{
  "encoder_arch": "resnet",
  "model": "contrastive image-text model",
  "dataset": "made-up waving flags",
  "train_examples": 195000,
  "image_size": 48,
  "crop_scale_min": 1,
  "horizontal_flip": false,
  "tokenizer": "word",
  "vocab_size": 53,
  "loss": "softmax",
  "embed_dim": 256,
  "encoder_norm": "batchnorm",
  "encoder_activation": "relu",
  "encoder_channel_attention": "se",
  "encoder_depths": [2, 3, 4, 2],
  "encoder_kernel_size": 3,
  "encoder_stem": "single",
  "encoder_avg_pool_shortcut": false,
  "encoder_widths": [48, 80, 144, 256],
  "text_encoder_causal": true,
  "text_encoder_width": 256,
  "text_encoder_layers": 6,
  "text_encoder_norm": "layernorm",
  "text_encoder_norm_position": "pre",
  "text_encoder_activation": "star_relu",
  "text_encoder_mlp_ratio": 6,
  "text_encoder_head_dim": 64,
  "text_encoder_fused_qkv": false,
  "text_encoder_bias": "all",
  "text_encoder_qk_norm": false,
  "text_encoder_layer_scale_init": 0.1,
  "text_encoder_parallel_block": false,
  "text_encoder_dropout": 0.05,
  "text_encoder_inner_norm": false,
  "text_encoder_drop_path": 0.05,
  "text_encoder_positions": "learned",
  "init": "lecun_normal",
  "residual_init": "none",
  "optimizer": "muon",
  "muon_scale": "spectral",
  "learning_rate": 0.027,
  "momentum": 0.95,
  "nesterov": true,
  "orthogonalizer": "newton_schulz_5",
  "adamw_lr_other_params": 0.0019,
  "max_grad_norm": 5.0,
  "gradient_noise": 0.1,
  "max_steps": 15900,
  "batch_size": 512,
  "epochs": 41.7,
  "lr_schedule": "wsd",
  "decay_fraction": 0.4,
  "final_lr_fraction": 0,
  "warmup_steps": 470,
  "weight_decay": 0.02,
  "adamw_weight_decay_other_params": 0
}
Rows from block 3 of the image encoder of a small contrastive image-text model, named by matrix and row number. Rows with one number belong to one channel. Each number is 128 + 24 x the weight over its row's rms, rounded and kept within 0 to 255. All counts start at 0. Numbers have three digits each. After the name is the row's rms in percent of the matrix's.
After each channel's rows are labels from the 100 images, of 14848, where the channel reaches its highest value: "peak on" is the class under the peak. Only what is clearly more common there than usual is listed. The data: made-up waving flags. In brackets: how many of the 100, against the usual share in percent.
# convs0: first 3x3 conv (encoder.blocks.3.convs.0.weight, 80x80x3x3, each kernel summed), inputs 0-79
# convs1: second 3x3 conv (encoder.blocks.3.convs.1.weight, 80x80x3x3, transposed, each kernel summed), outputs 0-79

convs0.2 072:120102139129126114100154136209095165140127101125147135131126178135124142076124129108117151111150169150142152099113116138113096138085120123151107115145114166121108143127130191113132121122096089132142082113141111166110103114114105115134140097
convs1.2 097:146095138164092126148143122117088155144098158113134103135147102112114160130120102191096147118131086152114154104132078125130159124103148136150121115139165108093150110106101111159126096117136122169145121146187118120107125116106124097171106130
peak on: emblem (43 vs 1.8)

convs0.59 117:138083145165194114131126123144119164126149142121123067136188155109141140125135127139158132096129122133126120082196128114100084129124115140144142112144123131146117136151149140138131124149126122109130134136143138198136111098141111153121073128
convs1.59 113:127123093145105103120132121111122135154159100113104091114117099123129158140080125166123135138136106166075134133095076108084096090104139090126133105140117132133137170110110115116145114144092128098121137103167094084117121090096146112119102153
peak on: backdrop (92 vs 52.8)

convs0.10 090:118128129109092115115096128125110132100189064114112067160111104125108127091108091105113111129113154117143122090120140112145098140095136115121100129143128122145115084105089135113096129138125128139104125125145137160124088086131094103081094122
convs1.10 091:135158103139139115129126086124139133164153160166120139147115138120125114202126126086115134109114142116161143142135108119088120140134148100142136147112105131078116186137160109127129148093094108135118132120070109088169108085114131140163131134
peak on: flag (73 vs 44.2); emblem (27 vs 1.8)

convs0.40 109:147173128077089151104082098102141137121141116135106141121144099144115116147126200095137117115117136144061116076101119115133128104098107172142142137108130117126126128119129095112156112130135086140128146104134108106121146160133151118101143172
convs1.40 124:115099114104120139110136101122115120124105198134132117120132151086107145099110022121144137086101141132135144174076096145102115132131110170108147117115115090101134111130097151140145140122144158124141125118140110109122126111113141121126107129
peak on: backdrop (82 vs 52.8)

convs0.8 118:120142126110124139116153113131126141122142140131112195126112136116127091136118255086121118100140147131168112100126130129142122130176121110132099143144141106122109137103133134109129124116122119124116156116166129134134112107146127111118166097
convs1.8 121:122118131146107122102184140113110138124109158136132156128072094152090098124138114095114131144103133068119109102129110106070138110145087108137089137118149124099116136123114111152082135109122101134123119137109140089085126109104124189112122110
peak on: backdrop (95 vs 52.8)

convs0.4 074:089130137152108132144052142079155067122112113120151081128116086106135157093152071109117124109103145095129123200120127114096142129108136138119145134139124123105109124152118140113123138134101112119095094102112134119138145123136126112114102127
convs1.4 079:146097143162176139115085119148122097098153099147139131122133126134185110161148111159097131144133128104102121120118170133151137124100161092118112123115124192130131134139131109125147164104121070099161099154090112117129116101129122154149087130
peak on: emblem (39 vs 1.8)

convs0.37 125:125084113082132129126121105101105123112100121126105183098141088133154123089132187075122137137121100127170124079092156108107115107135127156108114134101102116106124110127137141091138125112092143115118105129148131087123128070123127132120089118
convs1.37 129:113101136105126094161136131097105111096137166115125109158159083164144094137119148130139103138124150089112116160175126098128110132126170084157133120141115194134106132141099098123122111145168124142104119125091132116102120101121073159124134105
peak on: backdrop (92 vs 52.8)

convs0.66 072:112080116136156098134122151116072114107131132103144076127153130087142142120140069105144080076128107085122113126146161109089121144110129138109162085099131124149109114132114099116129115132141136107154131093112150101101143100105109138145099145
convs1.66 085:123113143146091121096112092085120146152121129126159102118126124091098108172121131119143142091122137168097155144129102151081113166126111089085149122133089120089137164136138138140167131092078132131118129155121088115151086120129164134116123151
peak on: flag (97 vs 44.2)

convs0.76 078:098142114062176141137129139127098103141139130130129046143158133109129150102113110103148117127135086119142136127130126142109118102111123133127163124134129096152121133078123186142131131148154200134125086123111115096121139165113122121127148126
convs1.76 068:151166132115172116165146086079122144121139121119130097121127133101114091133104098144106163090147105133110128150056060105172140150118126140105124150115131112101134118133137110166104128139089148116121150111096130125106118136100116164136137109
peak on: emblem (56 vs 1.8)

convs0.71 070:119139133105076141171147124084121119126091114149107179089117107074138154089118156065119124141116107119154121090149119168156129162131146112142124105158135129131156116149137150136130135115112076081096114125145114129112134123139120127121084122
convs1.71 112:110095130126106133135157108139149142173110135131084129123167112150106103146149180138107129096112125127158131117139122143145077128125100131112098124087150133118091114148089139104113136102124118203117206121142133147122121093131131107128097119
peak on: flag (71 vs 44.2)

convs0.72 095:110116145127071104104078092123101135120138100111117154135118115139134129104103156058122123096108148134128125073066109151130128138118105152119077139113114146099146142113114126136124125132114084105138132105107134161151184142094112149121122125
convs1.72 090:107146136127104128118173149141169140100118074147160101125103116138121130134121119109170114028102164154128149131089165129147148118150106149101127150138133123175122144149165132137127096124131125137123134125114153114100113143147165161134141107
peak on: backdrop (88 vs 52.8)

convs0.27 086:141176112110063116078129104139138111083144135171146106136117091155133153123143134086138128139116119100102099076117118115141104077130126121125113123126127101107133101129125145084076093130103079133099149118132109106135141114100143102132116117
convs1.27 077:065150109101111125149142150127138103137151097174154111150150165131157127096150126052164111133159151122153132150119163133156136123127104099117129118120120150140134110121158083142136165131117149110119128123154128134100111152124113069146159158
peak on: backdrop (90 vs 52.8)

convs0.77 084:113116163146081121074088121136117172106137125102149068140134135150121183129104117121150123104113176110116117101142104150134148204138139137152136117134127132120117126089126131158129138144117090111127137138144107155134119061128116133129128101
convs1.77 100:142130159153096145110209127152110124144125136181125112136098119111103134074135124120100101127135144116121127099099149098088139103146148079124131116142087166111130137143102112112123111131125134078189143112126143134155144125131109111145090140
peak on: emblem (31 vs 1.8)

convs0.75 082:104155114111077111122084120169137117143093132157101141103136094150143131137141066100122115164099160148142128083117123103144153144119106132120139138100125120132119163149118120163134105122183085106154115120146162155128140169142125138160131173
convs1.75 095:139137126071154170120129127114174123123157085100176097134144182148140134116163126078151172105164132133139137162123123136137116094149112127127145135146153152125135128117145147127142150164118161126168149129163127102141104157168128172143134109
peak on: emblem (44 vs 1.8)

convs0.78 124:120109159112138133099112130078121114144131142128105155136172036127136129134141154066133150120130087106145117069134148133090102143135121143112083125139117124119136123140128115151142124120155127152132127153129156124113125069120123109125081101
convs1.78 144:108081113110100138130142136110135137137168185097111071150153120118130143115137208110108116135135118136119092160157114107130109110091115106120143093119083157131110124135128103111117119163162162119103130094142126118105120121142079137130150151
peak on: backdrop (100 vs 52.8)

convs0.25 091:110151111051142118121118127083125131134103093119130112118126051135141171111148121088112115118148110142118143084117124134096110161142140139128127118119114123133099150090120095121148116137108161153105094110136104079131104147092120120093099150
convs1.25 090:160098111109136133147128123114147084127144185138117104190168119145133103152082123167140121093112101115110117159167138118170067120141153130107131119119160143101098141158104140110126129111175131132123126135124130122161129125102115113124124073
peak on: emblem (72 vs 1.8)

convs0.58 077:150170104134077161074136104151135125082163124164110172160153105122145107110148168132141135126109123123143147091157154139155111120145117134082082094135121154160138121179110150117115119121090095106118112134093107121135120118129140099127135117
convs1.58 081:120118133108122106140140130084110128138115170170090138131078111143073119149147158114136124076132133118127132139123099094119137152152160165089157164078159115113068142124115139130129127135150126138102125126181106148135144109131129181131131113
peak on: emblem (42 vs 1.8)

convs0.21 104:082144129099099122143113110126132152090106129116133099132112066122136111134115104120103136114115061116113153129108122121147131103067137160166127134133119123128145091181140117149111154101160122126135161116107113172142108147085157115162160138
convs1.21 101:182120105122211130126127161170074130113112106161136095120137171146120158153105124084108140142137126120145120157093113094130133107143181141114172159137130107139115135129125116122114135109115113137140100106139071113125120139107134119113131157
peak on: emblem (47 vs 1.8)

convs0.48 068:113143099161064143076108124116089116165113117105106131135124101137111088114134137084110080133127152147135122125138096112139143114130104143111107144102075143143085150189105134102133117162117132121105098150104122133155095134124116138141129089
convs1.48 087:105126144166100118101146124141147116078106141126079126098150139159127136073149121155119099110092115114197128110135126128141144145105139142095134151137133117068147117101141136138132149087131099147162090114130143158109156075125117141109135140
peak on: emblem (29 vs 1.8)

convs0.11 083:119135139160144107147072148128098162107088124134128093128135086104126098101085091094120101123141159098095109157105140099140088145069121144140093079146109133128112123062107116134125115121096138128163110139131141150125116121117136136123116132
convs1.11 086:135131165165113115070098083134159116124141138116145112119118163129138147152154110114147137122106128132131159128071087078115110158143137172134154129118142142120103165153160077142148143151146137128136137134134168067134120145155137119144155155
peak on: emblem (37 vs 1.8)

convs0.68 090:105117171093077105126163101155156127116107128102131110130117118122122134095128086110149122102123163105104077085135092125109104142084114144102106120129137107135076093111128128118138086128131071103122090098144123136135107120122092127104135155
convs1.68 091:119146091176069136112118136130138131162126177132154087102136162138158095116159097122105120189109123142132130149147127130122093105128108123138129131137161125091169153145136141125104149150137167147168167145156137113142137158114155100169128131
peak on: emblem (33 vs 1.8)

convs0.18 111:127126167115133140120198122139107129087111128139131218126130115126122115108131192090122133108118143146186096116132161105143113155123109153109102095106149096130141132132132096127142110126112158124132127137138110133123122102127121113092102084
convs1.18 106:141137147117101115131148103161145150091127172118128149137128107169123113172165151149104114198121143078127136115154123113144128128126114087113118105129148183116091125149084115139091108125150088146133105128077101126100109126139131147105149119
peak on: backdrop (99 vs 52.8)

convs0.67 078:129136173177081121130104179120092114117118113135106105126145141115104126109124142141120163108104086133121055083139146162118086110119139146112120097145159119140107118157131114133113106106107107094133115126145131156099135093134103138095086154
convs1.67 104:122145130119129127102124155115166141133078126142151092104083130157158116111139108110174136129134162111140218119110114159134101101156143142111150130122115136138143095123122111113117150123101162142098139128117097105147082124089139122151135182
peak on: flag (83 vs 44.2)

convs0.61 188:073099135106129107124134119127156115222138102106119129142128106115104136131123106141128146149119147130132210116140107152114108119127123125139124161159165141127119070146115120152125128134116157095150113146142095103113125137094096142120086122
convs1.61 131:093115123117157126116112146098088134080126100092113155112131113114134084125137107167095117104116102163117108120146128091126148121081103132168091074123126118146117101129118113114112147136100144111090109117080104153110118150085138100106171126
peak on: flag (90 vs 44.2)

convs0.32 088:112112124146071114141120103094098135133133142110139170146117091096119147144161141050108129100132119135162122211116149125131122112127118138108129123137144147124082074122128122107099114124108109093116136140146106171152130147123112096128121130
convs1.32 102:117115136141138142120165156126104127119102190123133084140128140166112143099171094108150117145112113082133104083124132114176165127128107138120084141163126079138144127152152133151086141112117115165100092137149137114126126120120138117100176100
peak on: backdrop (89 vs 52.8)

convs0.12 077:154104126072152150105103130090093145129113116132113205143180078135132100123131159095134127124131075118122110111146119135129112133150132140141162130116071115094131134120126159103109121143118086134127123108102138173122115131132137115080143135
convs1.12 078:123129149150096086152143095155097109124135112110124115087136144137140122144097132162114125100150152153117121108110144080137084104132142129123113133147162120109132146102122135156150120055103108158141186124183099113142130067129133121110144128
peak on: flag (91 vs 44.2)

convs0.20 108:130151150138126127141101140104126116116160134135116086134180126146126133127128115156158136131112109124155164085207122142101111144045152132131122133116121139160142091169135127157115124107128147145126119164124134172132125102140118139117068145
convs1.20 109:125119085104128105117153144096138143104151103148124105090119116113133155110088142122142127122156105175095148160124089105108091123127111098090157133123101112117142187125108141092130108174102156105128156098161139087144133094129113108104095123
peak on: backdrop (95 vs 52.8)

convs0.1 092:145090165155104128102114138132097119132144114110149063149144143140145101091115080105136106118139118139114137126123088097114089164088155104094191118100117139119110116123131120105136120132143116152090093137131137137152098078121118121089099119
convs1.1 102:162140156137125094112110146126127138142106145148124099074115125130124158190135155100111148128131140126134097109090116131143136107142127108140111125199147140171133162130131133132144135064099146096167146130123097081136136161161104114137115160
peak on: emblem (30 vs 1.8)